A small masked spectrogram model, trained from scratch: batches of 256.
Rows from block 5 of the encoder, named by matrix and row number. Each number is 500 + 25 x the weight over its row's rms, rounded and kept within 0 to 999. All counts start at 0. Numbers have three digits each. After the name is the row's rms in percent of the matrix's.
# q: attention query (encoder.blocks.5.attn.q.weight, 384x384), inputs 192-383
q.235 109:512530469479485517518481509515537520465473496479474528512478489517505545544533483528493449500521503457498518505470448501486483516506528504462504496474476500470466503510538558522476494521557536442546491504515453470477536523510494485510499517495496501503476460528521550557501480482503491488461471505514457467470516439467523495506501501493508513536489548519513458494537506532482484519501486502502516511519480459488519506512477467511455500491502514541501490453526535464447427482545532501479512502496503529525520481534509471446468494533515517521473494490466487493491544500499525487
q.236 098:476509495505546539559542492466478536474496520522484514504485494509524524491523499498526508501550516481476505454503466480493488495507520510500465512480475466479522502520507497496489531505493488504525515506509470480556460465492480475486549517476510552527531509532478491487536510529530491487471540524490458562516500435490513482513570513527503483514522466459551489496480483517434490472520507502499531475484504513521485508540486488509517477492500519501480478478506524507519512485489476524469517517514456505471524513510502509485505524495484482491526482495487476522514512534494464498
q.237 095:455449528510504489533515467486560506513520529542534535525560483504528432496533508534474496499522532523459488483473532536536490500510488497519473469519475490525503466515473542497490485479488531486515527490498478477495470520487466493499482515460492489531477533515462511450492428515543497481533408516518495470523451492477502493496474517527482505479507487514516449544501492495500495526490481483508469528484534484478503519461520536468486504525515519488528459465493488490494512468488498502502499489470465527508527530513502532464496541491568489479484448502510531476479493492478492492
q.238 098:504543474463499534444530473476528519503489519539508511499496497501499508506473505478492510510517454571487493524507463506478483470477465505472506473491534515540502497498467471504460469496526468496513524502525471464482528496469462493481520550468509490534504524545520481507506500492501494495529468498495553520478501514487490505501482472493502466499510560543485514483446523494513492450508442488476520489476533465498523495528457492511439521531499486482494494513473541503484521526531507519477519474483453459506505493496540514507453499518498491501532498514531481498467544497495500489
q.239 096:468486508503522540510519489539492498437508545527533490496428483488474538494496473512499476525468527503467509498517508488518465486516490459513513492492530504498503474476494524489523505509534469462509514497524531471496514513470504515466500513465525512525463530510542496529516464465531533536510547504511471505504525552492515480510542493498479514503502461478495485541485485496527504419482486530504491495515498511489487493468502552478523553521485496494477496510470515453506483507500542511460474533541470452535469486490484473468486512483525494471487497510491525511511489481511458456
q.240 094:506527505526511549512504536525476512520443503507512493471527487511480497486477494465479509489510517492521484467489508502496528511492544513493500500470477484501487489470492475506554499480478550527495510556496470485467480504464470509526512483492484471442499486536499497501525515461484542490441512501533517498455551541480464503514523528522482515488487506514459487531522486520492519505491448518490477501557488492522503541465542515484517553471476497540488489460491512474527470498483477467453506498528526513486524452495485512478444510504456485572514468522518508489536485524491509473
q.241 097:477513520463545486529524453522498533491491461485514554483466515504477516504521505498524535504501494539494477477494476504505483478493472449485466494544551522540472483543489496463479521498534503516461549514521455479506555494512473509477477471444529503500550471531439487492520494516443484528483488505534476489554541497497534519525512495517523517464466498496494507501552496465470496550478537547503502455479534530525513441515480500548502485483556506489494463518514515502521492492489516511451493486455465544472491509486505478535526509520492510508481501499504492533459490481447528536
q.242 096:497515503488482490475531477517511513447482508482468499508459513497517555507535527524497465482474492541503496530519485494505572471481512501470480482513507541496535490494535499489546529491491500505503482489465511546520511528468565474502540499484528505463443489493455501455507500515520504515479489499489519539516497470517502527478458502480538487486510504485509493535481526523479498474522527504498505547522522513512509483522487528503477477491510507493433505472515506454527476483449491489554519508509491506502518461492515523527495514446483482503504476500500482455488483486523546489
q.243 098:478445476473535546520471488486493502520498493500511517497526487504482466531509489495491527460501477516490512515450513463490517463530479486503519492506502489495498469492515466486539500500529507521499449495487464478456516531483484519494504503462513515491446558474468504456534473491486526501538557545501502479508510485500521506534485515524477525526493462492479452469479517461512473475529509538481519508476528504485469508534503479518469502404510502516516509475506528496532507544488530473515495521526523574500522521505512524512517478524475524478521502464458542536528502515483506517
q.244 100:499473483509513427517516483464528489497498522513483516470503500491465515495514505492497541514534497497490547514535514514504531502505510501501512469473517512491455531530518507513486474544479528490483496519521497505526486483523531521473456470531512506484525518496489524530476516472448469487476464497510484540521492519496498492506508529491478499541504462530483498522528515518532516491530503525486524483470544486530494534525516517556508494498514519502487495547517525563515536492498501502492462517534463507510546502491505497455496502432493519533473539495490500489485493498520481484
q.245 107:512558526486542509493535540484502470523537528490509465504516488509490504499491493548479482530534490480495542490530504472484489472464494540483508476457498507486470512557493495471500489466498561508440477466481493492505522505513532508517534512481482540518476477510481494499500514525477483443503488526472508488525459509472534559476474497537472463515482546529494472486473524516549517510470529525482558490502454490510524502477498496490491514507442489499527551518508481478528471485533450491491497465460502478504540461517545512491491511510526524462504498534506465533477529509495478472
q.246 100:520550494505536466481494485471471523510499496485491513501464544480526577476522485512492490506488517530539521487536451478503515493482493486533515539482536498523506486533501525493451484476492464536564509504473468486511496464527494469463476497498472496472478437487525534521504507490469503488491463535517496499507475514475508513504475523503521481490517491497494513500486503531493480493502521543470496511515493476484494480529479498498462468530490503499462489541504479517511504447471519509490531489492502504535497515541470494479503523493504499532501473482521498490486532519484502477
q.247 093:519500480544491495499491516518473518509431465484482465494492476469468473488512503529458564471498480520490537523499480517485497491481550515561462462496484513499493517527565494526477542486507529507489525471493528456462463508511473511442508447481514492507497521510509528530495549502489515482458489474484504484531471517483537496494469520547469474507523510486484458488505455495521502517519467500471553479501494525494519494508513463537485489533497499545478474475512482519486520479496475499493477479476511513489527507538480497540511490477492518503521527524535487505505464523493508533
q.248 104:464512503517511488491494529477500484504536490512485517472531513508505493514502504468526489490484533507482488501525499471455462489532471511500484461505483469522491489501461521485520510468518472516525450456503499500511517534478503479522548488523512510504493498465485507464474459525518499473476529497516495513497467462520485444517532518519487502457507514494520451447536477468504486506499447476491499478520514473522494511501495505509508446491473492482496481495526499511540544454485511499517509490497489488471458490465510504528449535512515501502505509467523516458495504506519526557
q.249 092:501484505464514498475536486491518544506449485473514534517552519525487539490481521467481476562496536490499517543498527487490473463540513532487463487499523480476501462505517512474496479533538505467468461507491511494505497507539508471479503537494501499513507506487532508505515489499511490504478500502510472509482492546503504465471488507405475540506487525549494504527484480486509516489458483487474480459471546486507495519480479556489465488524502538475495509503524513513506510498541531496543511499510498489517500516499537542498496494529517529498553527502531476473514476489461524480
q.250 107:491462515468543496488496515489514514479504552499430473486460485542523511535502456511483527498476498495524483508477534505523495476483459505517519466490511525469502551514527480518503481500483501534515484543520498469521534517445469523490501484460522482491471521536491510500504530501491492499498448479515484505465479495498548546516525489515477471480495506512491538483488560516530489507539529490522485521502489507527518544542479497514469466480492526548531497480516460465517530499528459485494520488547477483497519511512477495566483565489475546511495498513488490460494499513480509489
q.251 095:495502493476483502525487501540532484530471541513493459506451478520529442475485559512471511485513460482473525531498498516509470499497484523516486486518471487511467458491502518499479537477534475487488501500507502528538544533496483506493482518482479502542520502533503500490474486468501498485557510504480459544473436514500532448471517527517519535474482527547526507495517496487471466467517433524471498490497502543503491484506532510503485495500511542521534493534511474490479468493497498464516498510484480488502521477496493474496505484497500514517531495559532497526479502541507504498
q.252 096:499503523465465498520538525503491532511484484518461502513537508515455506485483510508501475493525479475537451503527471488519489510496503499517455518503471518484490476482481485560510470468514472522504468503504462528475507508530525520468490550470508495495563506528501468523481507501490511535512508518497506522526494445517528485506550483553494528531481494528490514441497456509485552474504492520484489477528491519561508510472515474468507458482486537477497541520499504481493475499514469522528542526474500473498500530498493509540457507487483538527501490470517511507534468478512517520
q.253 105:513469487527482526516490508498538471485537511479489510486483518529523477509507461504521518481434505482479522464441512493486450502507468555487534494514510506469515506515449464500518506524531486514525476523467510517454517500503504461478483470494453455528533485486476475466499480529493456533511478533531501551499489472544506535517506456490493497520492483485521509479524513502506505456491454479548475497537496471494497482518497523497490467460510513534530529488530497497442499523471496508487515458496490527539497488503459524538510481499524483489491541484530496481488484500481487518
q.254 096:498486491534524446521487476497517500519505529493465512495550466447472468516518468489534502537458491525528489526499535504494511459472478518497525502506507525468510490487533487472476498475472479478489465477495548500471526475488500459517513525465540501527524466537506440496509520511498488529549491470495501506508474474503498516501479475508495504510525504491489465478513476508480502499500503536488480509524511501503490501458510516539517469480457511521550487468499498484526496482465477500487497498470507490513537468544511561461481530481520503481522491520518494523497462541506540492
q.255 100:498514464512506494516505528524489474553499510521530533514512483504480479506507487486458513480529510502498494505470492550441521499504532497520538492492481554518474496520489510498483534478447469469490493510494485486504520530499456449509477486505472497504520464503486509508459494517464495483473568492451503502475470557496485519486443463509526483533485571510483535518475490517515526469528484474526547446498433483526480446506502498510527565539511445515498492496547516513462461475523488485495473519472533503517558539496454500455517526516535501536520523470510515501467513516513502522
q.256 101:555517515473510490487472549472528499485535500504506484494512472461506529496483510444466511485500533479480512517455477554497542509502502532524502468514464498537528494516460470476501558536495574504458493535458522515504515535506503518493440509515456475506499502496538484553503529488505530508463460511504502475511538491486506485524486509500502478532498458493487464552521520462498461481544482516474497468485496476503523522524509481488505503508484513517520443516513564537518536470536510506547507503501538527469486496490503506474459466498531503471480505490488524529507517512500479474
q.257 095:513535529510482472519485483508509475545503489498484476477502508487534492497507466477490566497530501498479506488475464578553512453472494499459510523510539548497499471519516455492514510525543474492469505535472518474481495548511458506492508515490483519507497494487509479484528505496483475515507464541484483506459470559523470486499466515444493470497474530440475512512493503527497484524500491494497475508500514489511476528507494509506458481488492513506530516536511503493458508511473521511487509513489521534502499502543511489524517525544463549515553509507533503489485506523476499508
q.258 104:580494515562474540487517502483516449477520559521547526536481513440462507568506528506536492509517546497499462485528519507508494487540532488460511474476507503494517501543484501502514470477518484520494495482470536488534465484534472558493491513492473496520519514469498494506539488463489530490491500453531507509516500491505459492505522531503534459491526507489508458513505457479477454500497494491475471534502492508497510543472515471525505487505490499464503517492500493475474472513492505527523473507470515503499446499477495510502541472525504508479489484465510474448513547523509520438
q.259 096:468536443467500492518490471506493480500519484498497474505561503474493502494535466478516508544488548500570534464545460509498507543498524492531511487546490488513523484484509492518488431536540486497528525512508469523518497477502507513491524527494506512478462461523471498506499480522516480486485530549510479521573515445488505473535470506539493495551490505504466467463508536509493490470514557507493508501506476489496460531509494497500481502528515511508498481532484493494489483489527498482449515483499506485526526499511488527498524497508505524504498489513486506488496523533526560500
q.260 102:533521482479511542509501442538462482520555528528534499515516528508523425519505451557515547480499497471494510525469508563528501487550513525511514503510557526493499495506450501480460515513508473465524480504509511540498518522460489506533489512498490549466474513431521511504511450479479493439532484502498459517515490503500502515571492524449506516467471493490488477484490509483495541522511480520486487506550500502495470521498484478510473520491495500525548518490463465565523466500477507513474503489453440524497504454522492535459492482509487485497524484508503504486494496499504499511
q.261 099:480483461480471478467480477498506475489538500484495455466495459512505490511507443495491521516485484518525518535499529481528502455495502516524528516527548479509499525502473525497526476466488545499496541519518531552511493460467528540509546467543479470463477494472494505468495521513500521553505520524522455518536478527531507515495478471486509521487471502502525527491476552470548523470459502478502488518497485475512501514486497448488502473508487495521493549493476460523515490523496451500475485487530519539550427528499494467518496498531510468507508556483489512502504517521527522516
q.262 095:513520522521481474525486518518472464515539488484500512479466469495508533538509484500488531509554529512516504517527482504513502475541466532507528503480490496504485497519526531514486485492551508498451457520454517491487550481514461466469482484455518479520540508492528431505502534499514495526497492543488523484460521504503487493505512455536474489489506524480508506503501489546500493481551515486431495482504452513501485493499530508474515505494506484502494537490502515483506539490462483470504530484501512488526523507472528514503496507428483503422532516480461513503541488544501551489
q.263 102:519461513481531506504494496472527466503489500515505480464490506467486483475497502468523523517527498476466490531512506493486533509514455477499531477466497519479520495486523515467496513462527492489504540455539529504519478491482516524531504474495466502508519534522484471493499521480482463516470465524543497491538485468476534485516491521518521508462479493466498547492524537516519505499476499521505474495528525508543523539507506521530544521480489522488536472473502464490506508478465484534503526543517527501457516450459481530477495529524442460524499489484489448475479456523526447550
q.264 099:481507491416511477506500493486476453518503498490487539527508510490478539491528528516487531502531531486459542511462502513467487493527482430523507528440494445528483528514523522491496478489483505489443451543528499498553528510488534502519520426500462530487532459514514519487504471514497513504506505497524486548524497474548561467523512480486519510499485517522488556491476506487498486488507455490477513498472495490517489491513471519494516543513506494466483501477491545467514532502481486455466484553504468479482512475494513536516520527486538509541466525512532483484492511523472519480
q.265 099:516487486503494509481480488514499514519499510533500511495493488480495488530452488492446476515486512482472481478520479500479514514542499536472484471527492476480526514513527495506485506482508556504534485486480496525496498443478551490510530463513499486477501545483553501499516439472568512505495458523495483489476492502476517498535507534501490509503538519557499534539486473505488478493515521558535538485481532456487503508538522515501517506499501476481499519506474529506505499515475509475474513501503500501530488542478508522458489505473507496536506484507512495526531529510517521498
q.266 098:537522463475520450469493501465472526502511510459525481502458529545473549512513505506465515506501508524512501503566532485500477467494494470531511485464522509527521541458443508500474503552485466510524502541458496502511528512517491472484462496521516497504477519476512524522482511518502505527490499492483459501490527488527514506450482511476498515524518507477523516510495464521497490486463520481542503499505493450520471450495503521462511562459476504536505493489440472504466517544512506483477503514538525509562491467466454507544499540507547456529501506491489449538451552433511454497
q.267 100:458505499520531505492505468451543440493519486482491508510509492492491478493495509533495482516480530512487534483456502502542490480491559539509474513481462545557480521489488506474483513534507495506495513466511493471490491496493544459501511538481471484508512500499516516491534506458499499474456480479508539484544523448493473508490497506479507468486477494499521536493502488480526502474493524484450477504496498474477510459490522531517518524521516494495460482499499466562444564534489492513501494501484503482475521515523506539533494481435480459525492481525507515502554463591479506516
q.268 101:511495495530511487472533485500503509456515499537519520525500508503514489498460512535489517536527507487455454508485476477473517523511497490504493534534521516510494490454497526487484497509521526408480501511495518527512481497512493495475532475483497536486493516476471519464456501528478521469517518515489498553502487454497464485454575535469513521419528483531537479543495531480476467518472521517494476516523516492489474499493525503475503484534536523460502449511497513508523530489508542525526468484524494507493502523487503490469482529515548488546510488479506511449500487497525529468
q.269 102:514523501468516485498476506469536505486514478504464506501524489485530496461484485495537523530512487489496508455486528490437486494495444514492569499511504491462485494487543525498469473526505493494483490503540528444550518486517510437531511502474547498476536492500505511530509516495505502491486551537481500504472516518509481501532513502524440495514525499502509465493485510516525501507514499537525501477480467502530479495497506492530458514521549492467518527510506516467508520482490526520492551525508538483459469506480485460501494437520463510454517553461524493489483492443541513470
q.270 097:453492490492494503508479464491450496498506475503533530556495521534407491510481497487494503523471532471467533494456496491479515494515514458498535534508499518497533512477466455500504508509492467468467517503504498536542503487467480503460483507516509480550509485465476502504478527483505539458455534502542528520546489509508517459477569524495503505537506497497501478483566510505514528451492502480481509476469455528500532496494493493528476484458520514466483511502506535514500500534482484480497492488495513497465511504510560498489488516509485478529485512526509526519455464452512511527
q.271 098:506452485518485486521534477501527530522486514486468504529418493514543505527511532523489499460469494539455516440484491519486509513474495480481476493509502533507563452506504497473520486494530491524499467501471513498499503492486505498490451515471500484519482521509452454513444495508497539507492485528510528490513463515491501546524506497519508518554470497511505465497505513540471537500434518504480500474554467503485515487508502540469485495449538496486497492455568524504514487499481517463517536465510497504523538498509502499515508521509509526484535470575532462519503464488519475472
q.272 099:513470495443486524462515452537475513518498478513517454487509510493497527532493501542520516486474511525511553524514507516476472489476498517456546479473494548541507508491500487455505514479506495485476502487496548521497543530518532511482471486539496494501505495508503472470526467480484539457506511429562565489507486539482511505524517494465510480454503499484543493488500548509496523507500460521509446480529469508537506494514483500522481498496478487511526475499480510500485503523499485472511498448501474554529519452532465494492495476522510469509491490542519463509459479539474428526
q.273 099:532488520507490540475537435477469493498498526522545533512501498506531500486487515512463518455554519469488460500495519492473497510532558493473491517524502480519516467510492497527503519501503475454513512504508523527487512468524491523485467511497537494526492558505488490496528493498511442478500493487540498526528527526462528496494536494435512507471507566490494469530484527487491485466563516496485499504514495492503491474513514480507485548507490539456467483559495524481473550510530513511477472557534494504498492485488480493462514489469534489479482517512490491472483544514497479499
q.274 101:531526455499486453493496503478513498498527511477520509513485483511558481503522476527444482556530490482503517493493509521504527497497491496524487476475452485505507553510475484522504526511488486492508497476475494495551462507506488522494530466485500533511516507491501523463478492525534502451485521495490476461515491503497511444454510485517479530513476492536466501510511479476536500451521507461504485511541532550493432500481483508465512480561471454482473465482495476510478537464511474520511505508506451484471514501514509529477495514434500503485503477468502450503500521532547500498
q.275 094:520430471516507470465533464506445511475539477498456450510479509512493555498505546535459460463483521562560533540494477457488482463514499552538458478498516481487517484516509509490512553495489475544484460510457521514525509526534507485496483524523519540517495477509470540494482489525547534518515458514479509464492516532542516476476510480474521489507493516472494496523514510515497493514488459507477513518463510522486524517518475489487497490512501468494491531525510525488532487547492497490527503532519485523529509478445507519522547489478510498523517472522459493483475471509482452474
q.276 100:520504456498510561482499438525487498462511468477453474497497497483517512531486515502480523516493554508495522470528466521502474505527473528502458543508441497496485502534529462524502496526473515502515452488508525477525481513537550470507500517470469527488533481499477487503510464515521556493506528504497480492491524462508503488540467467536536463489509475458477493489501482499531523516446487456488506485510460511502474554450541535541460469515496502520530495468484507485486508460479499494507532489497503539485550509519508484558556513485537537528491471495512455511499527477491491477
q.277 097:549497467560527516490500489535501517506482487546530524514479492536494477553545481481431492506521461542480529533481491493527485511500484493540516498490481503546488467520518491478527446534476506527485483499472521492462511463494492517483488502505477479467516486475468513481530490464466513514475480510531456559475502504483477555498541441487545525471483459472493516535500515481511526515502536437519506532523513487489472466476495539506521499472505540499504500488532500482513511530514528483501538480506501454489572479516482490463502498499477512500519505524469494487459496494524553500
q.278 097:494482502545476541514497520495521534474498500516518457481496506500481488452508520460516472454439543468544544497529516520547518487478492499470484511487447571510527516518500493488514517522469511505514515506492494513497464523490495473502487513512513465488474476453485486501547491561508528465466530474492526500522493498464500500484510497508493522538506496498474520486460487524528519508463547494484514475528551494469520493462466522521491504516474520500468440507515473548499521486524496521478547443533509523485559468494475501490501465497476456461464535477484460481525502481506492526
q.279 100:483528456490453469540525532508477502540454503499462509522451481476502514484516527498474494481533482506511531514504527508537485512480485516486505468452526462528505494486454486488478499466486573481502513495494505480520532489475487468488429496470501551493476477524550471475464525521508507442498494506501529524498471514480515499578556492503533474503489494515479515504509522521522475522518485556499527473536480514507503523471531492489513475513544497449497481472510499474526463525506501482472485511471553540457482476523508489559515558483498517475512543446495526555492480507487527455
q.280 099:498478530512501494533511497439506487465498549529508527515477510535568531485477487453477454456502536501509491554457519480496487545514497474515524532524509529503453539522479462530502492472494494533486539522443511490526515491535507489490489532510516462482494465482489498508476489473493514548474506479457534492514507468518484482521522461511544488497483516514501468482509508491484502536514512522498461515492542533517496506510508538536481437493489492484521473509504460518482533505495502502525524552512472476494523499533521501481498541483469494521479486436524501528525488489475566448
q.281 091:513477506513499467517447489528486477518514522473496516462494545480495529500493518501489474454486516515489493477525480442510552533483492540481511515486504521497464481507516493495519509488519484501504458466502521486498479471440509479512518459556455498484462495503527492496525482465487512491499523469561493501515491503515459538512500517449513521479504510497507524534496499481506489529495490516485501475498508486491516483545493477476522520493460488498492536511541492495473449505545549464477509493512525493514519493574516479539495467513481505480496530477453498555487518479514524487
q.282 095:555470497504490495549450548516494514530479492515475492497500487497509438446542482468556515529488551456480490478471511484542477492523508516488485524516457521510517481500498467478508494519499516467506484484501489511517510540469465515499504472471537549464494469487540532465551520510514467502493539492500484550571489486483497512433505484521476484476489536517481474483454472481472510514506525509493498456514511517481496491502507549481517529514524468500501492487498522481517541526470481479494518500498493493514477507510450547466499521480542460525459506490493512476503527493492533519
q.283 093:484531518469502479531465503488469508451491532507477514484478445498439527511511521460517490493486470538489505502475492546485481513501492476523465486489527505512475465507513533497529473495501539508504497509471490468471510508548468472530474515512521465469549521504487492472530479515514526494488482452503538528514484505470478483484458548479516508512482517475537525552514488499492520540482506517452478520509489495541530545517455500543565504484530506543515540502498522512513505455518519491493500490492480529487499495534454461505510529522495518497510461512471475549497499530495480505
q.284 101:503498524462525435482511510503491542496522500524494520561497476543492488498457536499512503500501460506511460467493494482477473469470436466478511502498543523459537496475483522502572487508523522499532517477475498515509509468459484497491496568497500527513480528473458486519497533507534479506528528469496500480471467466453505467496464540469519497548504510491500516491494444492471473478464508483515475505467537514455479535494475494497511483469531491463479461512482493474480480458499525530510522513508501544511479517470484463512487507507481474482527487514478469507538476516480502518
q.285 103:477548523483476474486451504516479507500550473496491511516509524506488489530492510503468484458515518474474498504489465486475496508497527475492483523495509522477541496529538501490504502499460458488470494492496460474536501533521521469512511568500520473518507508479505500502513488544532530525449450443489557522561497439506496519486524530491534514502481488494540458519511483483512511485501502486506515516490522496456444503479518496516451480516485545468406541479489505466495483456525515468471485529486478490476522515494530502502510476483495494535534500462468530519492534505469541497
q.286 102:490526479479533441472483556485485515495501537456440539484510474475484553506519498484469547498537505525463526498480509482533470436513456473514512508491480468530492530515484481523567477516505534470519454498484509476494513486578479493522500476458440528511476499517498500535495489508496503527475516491500531499544519514521504521499499508488516467516538533506524482526496480496469473464516539482501519451506480495519520521455497538456506483526507530521520473513482502490514507510485493484502516466523533483496525507529527480516496524494516475481446499477476498499506502511490528504
q.287 094:509460466552469517535529455537502498481522543525509502473470519508488548463538512491447488488495475487493535515506518516534521504481522471445463530495492530523447497505497492551475472471518491500541488508534505484506491530517505505534502522535528476482500464478463479532498489524537533525487519523493502476536469490490523547483528520533513530465471527506503508513498485460539501504505508480492560513444462488486509500529509497484541498517476472489466498548543514474496484491530522511496477531478542504457517437499496508479515487538524466482498488514440481506531543483516515452
q.288 102:500520468490460505508524443506543497524520475463500478516473497486501543501528542514531490500518521520519493503494426493487551485470490475521541503510564530514506493544482491485457475446490543519472508527491511482475487514533522500474497489429466543532484510468490519500475505496507575481480526503473531534447477520478556514517473483507504463551493531513456511502471505515485458512508495506515534493459520511494466504510488483520478458511481460503532508497522517470528439495487481461494454502478517528472501519489547469493493473466486548488485525475512490513489495492516517476
q.289 101:471544536463496495496540474463491499483510488498503511513527505471530491462460507513534490499502514487473451477492503467477510526535508533500477553570485466495520511528509505474446513507492523496522535478486524551529437462501531486516494473477492460503525534473497475490461560503516502522517487515504530521521506489456462450476494516478532503504523441506521523503496506484514469467493510508513572535492507488483479471481490483515516494553477501524503461530501483504502514498446444516531518498532501480464489489485514523446497517446492509506482500483504510465504450491559533555
q.290 096:483548508519448484508465542486463482466466484525516506485492524532467543559510474481532519484506474529478515465519517498450482453496445509485502485514522492489507476535512512496533502503489504460506495454526499509478533458458466524520464478479554517521491527518488526549532509514506505491501562517487558520483514435517528491501452475445495487528488473480533484500503482487550484482479563497485500493473450505499500524496495419491468495488528485536465483498510489485533537498510522501535490513525488494530481494524487467533526514524519479522492524521493492497485476470505504471
q.291 093:462506520490460500530499506498494514491515489466522499533489532477538509475523559520509473502520521517513541472498477474469514504519496498485490483518474501460486513496485492505501444484489520467499476493531519500473477472547432467518466475484492499511485504532478515519500535519462531485507453483438468521508487505504496526496497529533491453465534485510495514508508512509465502490497522482536474494475481470515480491513486473532508491513463513501498495469530531533503527511489491469493483485506496457543482496493522484541470515501481512498505525486493501507521514518526493509
q.292 102:489517508475506545521472442559521515496534452490552497548540474477516539506558475492493487533511536534515550490485488515504511554485504492534474473472502498502547516468486525514522480476552478482496471477485436509469471520506478524472460487512476494503484547504481529495507474522523510454479523497455455498522548465493521503510524499471520445485471509487495508496494515460506517527528504536492484482476467527517508524493519514486470504519491469480494490531518526516498467530494510492528499523490524457467521522473510527492545488422518497530497541554524498440512544483522489456
q.293 093:484496449504515499459502512531531520510481472485501486526498504525489468504538503463503457505465516502505523519476477496481503506492501521521504490514492520482495489567526505494436558509544503501470469494485481500456521538518500517513485559475506487523467527504504488508513480479511454495500505521523467479528538522538475523509489484462495519503505489513500495536516512499445544491452512516465544516505465477471481512502511461511537481504501454480488445481541492529463491471481519520454528521508473495548535549507551505504466507496475458444486503517473459500522497453516561488
q.294 098:491483493478479543523497491490517544478508482503485480490491484532462464517490498518505482547502520513482511540494493475493503489526489489480518482453498476536516464515521559496529521512489505510524492504490541483467492557506512532501479475512562556501472459514516536456490488514460469500463515521501468533496548507489500467474474502492447534498519539506515475501502477516516461525487517535481500459476494501482502473492465504474510446459460503500500535512530501482482487508491511477510531496478514550484494484533505490499509512490494500489536506477521478506544562444547545490
q.295 097:507511518455481474502473505508492485518488493527508496482493534490486443528481456514532506499474527519546494510480514481486466553567510539479484504483527511515505475483491477510497513492508497484498540474511472505510475539490501541493519540496508525483524487480470530494497541492518492495487526480538526502457498512513478526491509511485484513492496472478522471497476531479531535471471503524507499477530516476530502505472498494532491507531501484498533494496453454548510546503532484546522499505554494484536483506481506538503506508523487490517496501488527459472537482479504512545
q.296 098:469498479521493474474472463507446495480470501518528499494513502516528552499551501459478451482515537502547567531505497520536504474469500535490476459476537503481487489513468483507514475482505521486549516513513515442491487514488468468464491475501505465507476484498484499534513472509501507467495513490492500510508537495494503547498502470471522504472492508510458499509469503494530489494502501532480505554497486467479516521521518515511480530497514444509439560531477535477518504519511496448473503479503477473522506482483501484515508498500495514484487523505502478546469497465485524501
q.297 098:523499535529483489501518507481508497503492489446472491515472516499518468474485477507472493450492503468527477514510504531518463492425485499532502505489490501484532501478475469535534486544487538484479542488466532498512503479495522511475511476500519500497502537526523453480457511500500495548510449494480517515520550540470503456526555491481506470491479514485477447490468469519516510503499540527502468479523528495516522501509479505512505475472481510489470470535520511499500511479498500518499514491495480539552494493469484479478545502536441481548492523493501505477506479473495516495
q.298 093:492457521484483505485516488509507489520538483531509472507498543527512502554506498491495498525517468547469528558487457532512506498519525482502499522545470463482512555491536505527439491527544434499448506503497495506513512510511463558512514516494515483463491529491525477509510522488533492528466487470497500494485496471541490495453466528471471489515475481474484526501456446526512548508487520463502454534504502517473529496500522498509492481530525523450462464529508470553502515501497520531504529502482456482530519515470470490485514484486536500491475540501515482504535495496502476502
q.299 101:538458520498511492532505487513518487506499489497538565491539513525519504495512479477494502496506496523492501514508478481472496515472499480480527496507491491523482504518466522531485532476520559499496491506485495521487511534482454484500491477530505471565450496516523464465538484506519460480518511496478514480485489506556458527482488482500495559498481465522510520523537479509470455480476485548526490490530472506547527457481501519494504496527492498529524520476542503518513432504508550539523537487553519497510496491514515511489539530509520530497506540488478434499498518473526517494
q.300 098:529514487409521515482525493489532542542484524509495489549524493485519500520483531493507521513486514477506544490533525504513486514484547513530466510476490438483582487471510490523513503496463518500482470506513470535512507510494542480499539500510506518484505493555524486498470506509478508489534513481466510531532484466496487474515478503484525513498513495485470505482500550482488491514503458498498496496514529501525487518513510496535528523494471496488503503521475488449500480491525520466515472513458495455483457454498548523490468480485508489480534508498528486489524452542517489493
q.301 097:482462503476477453497541467534515486454531522456464466467509478461495479547501502536481551511492513494531505505515467503532468480534511463514536467545476514482488519506450542507533475496509478507499526474505477505460501528522463481482464506482503485507515519482517523517493516510498477514567455522531479512482539568527516514485454476493489497485470452496490508490492465539489481539476504473557488519532479510516490468509490497532445514469462501499475483515464506553486486480452501521456534480510518508539505498513496488521511530456473544470497527499475476504520465494498461508
q.302 097:467512507497473501524463493469519484458499495456512502468514513470490492525477522540567509495477476530508479530512532519504485470490484481550486507479500507500480519471487470459526429499505512529500476512494491473483513532534475497475491520484489487531493465480509492542559512460502505484509479553495490500441525512473508520497481517494463442501497517485523520519520443522517482502502513489519464528523452517503491502501467442480473447466472512551532512497473456511557491451526502469481526506496506522505476496508473539478499493485458529490507521505522522510541489525504510529
q.303 095:521490461503440530477490487510557495506516489529494505482523469518496511523513521439501521507476504467505469497493487456512528517525531470526508542485486455510481545529466512473536494520518504518525494475513532565498480511486469489521472474505492457471511476517486488529515507446498491503506545524497505583486493524447488484501516468523507481480506484520499455493460528485523504516482517475494504539469503497504485475503455471471519523486545540517503450537482526494498540511511470538469487525462480534504466484552519524476511460518493520484509496508493471488492495522511530503
q.304 099:524474538526552503484548469534471518519532525512558499547524515551507509475497486540463507527534485507451530532512460507502510519513495522497499528499491505533492506521510492490468517521454488528454502522474426500485519504500508493517483533472519489538496515483510514461509511484466456456488472519477455428506529502494524540452514452488503492499507480496561528511482508526515512525524524503512514522551470506499497468490527537513515534513504526462468535491470460489454474486498518466537501505482449506518503535507475543523520535479489508485506475508521482525497484527493503483
q.305 098:498567540549498489509496481489488507451481491490505559515529509523464522493533466522509488483510529520477498507501528467493510531504511479521535500535525489474517509521499507481510472495478484478519501507554530490519465477536513489483503454494523464499484499506505512468516492491452517497480505453482490511528513494490549496431522513494518422476490538501524483526476482449494499485495541519527466531473508469526471491490489507471478493496495505479469476478492448541495523474496529494491543522470522496502505502481507540468474516542487506502467490510459514488488511494525507478
q.306 102:494498458518522498492502486495500530479470466499511514502556513503520509526507516471509497507537482551458538495481476482451482483463483492488542514503463480490511533495523489525473519496448489452480428535518494458527490486499481509473485497533473506506553479504512493470478513469452492503509471489471476510480487482451462482526476493514479478523501501498522491472491521501493535505511475486488543491482475464516496478513477481465523483490453516467528500485533531493526512523500487484534502478531504523478502494455580486494506501535495540512497473464486472482509538496495505488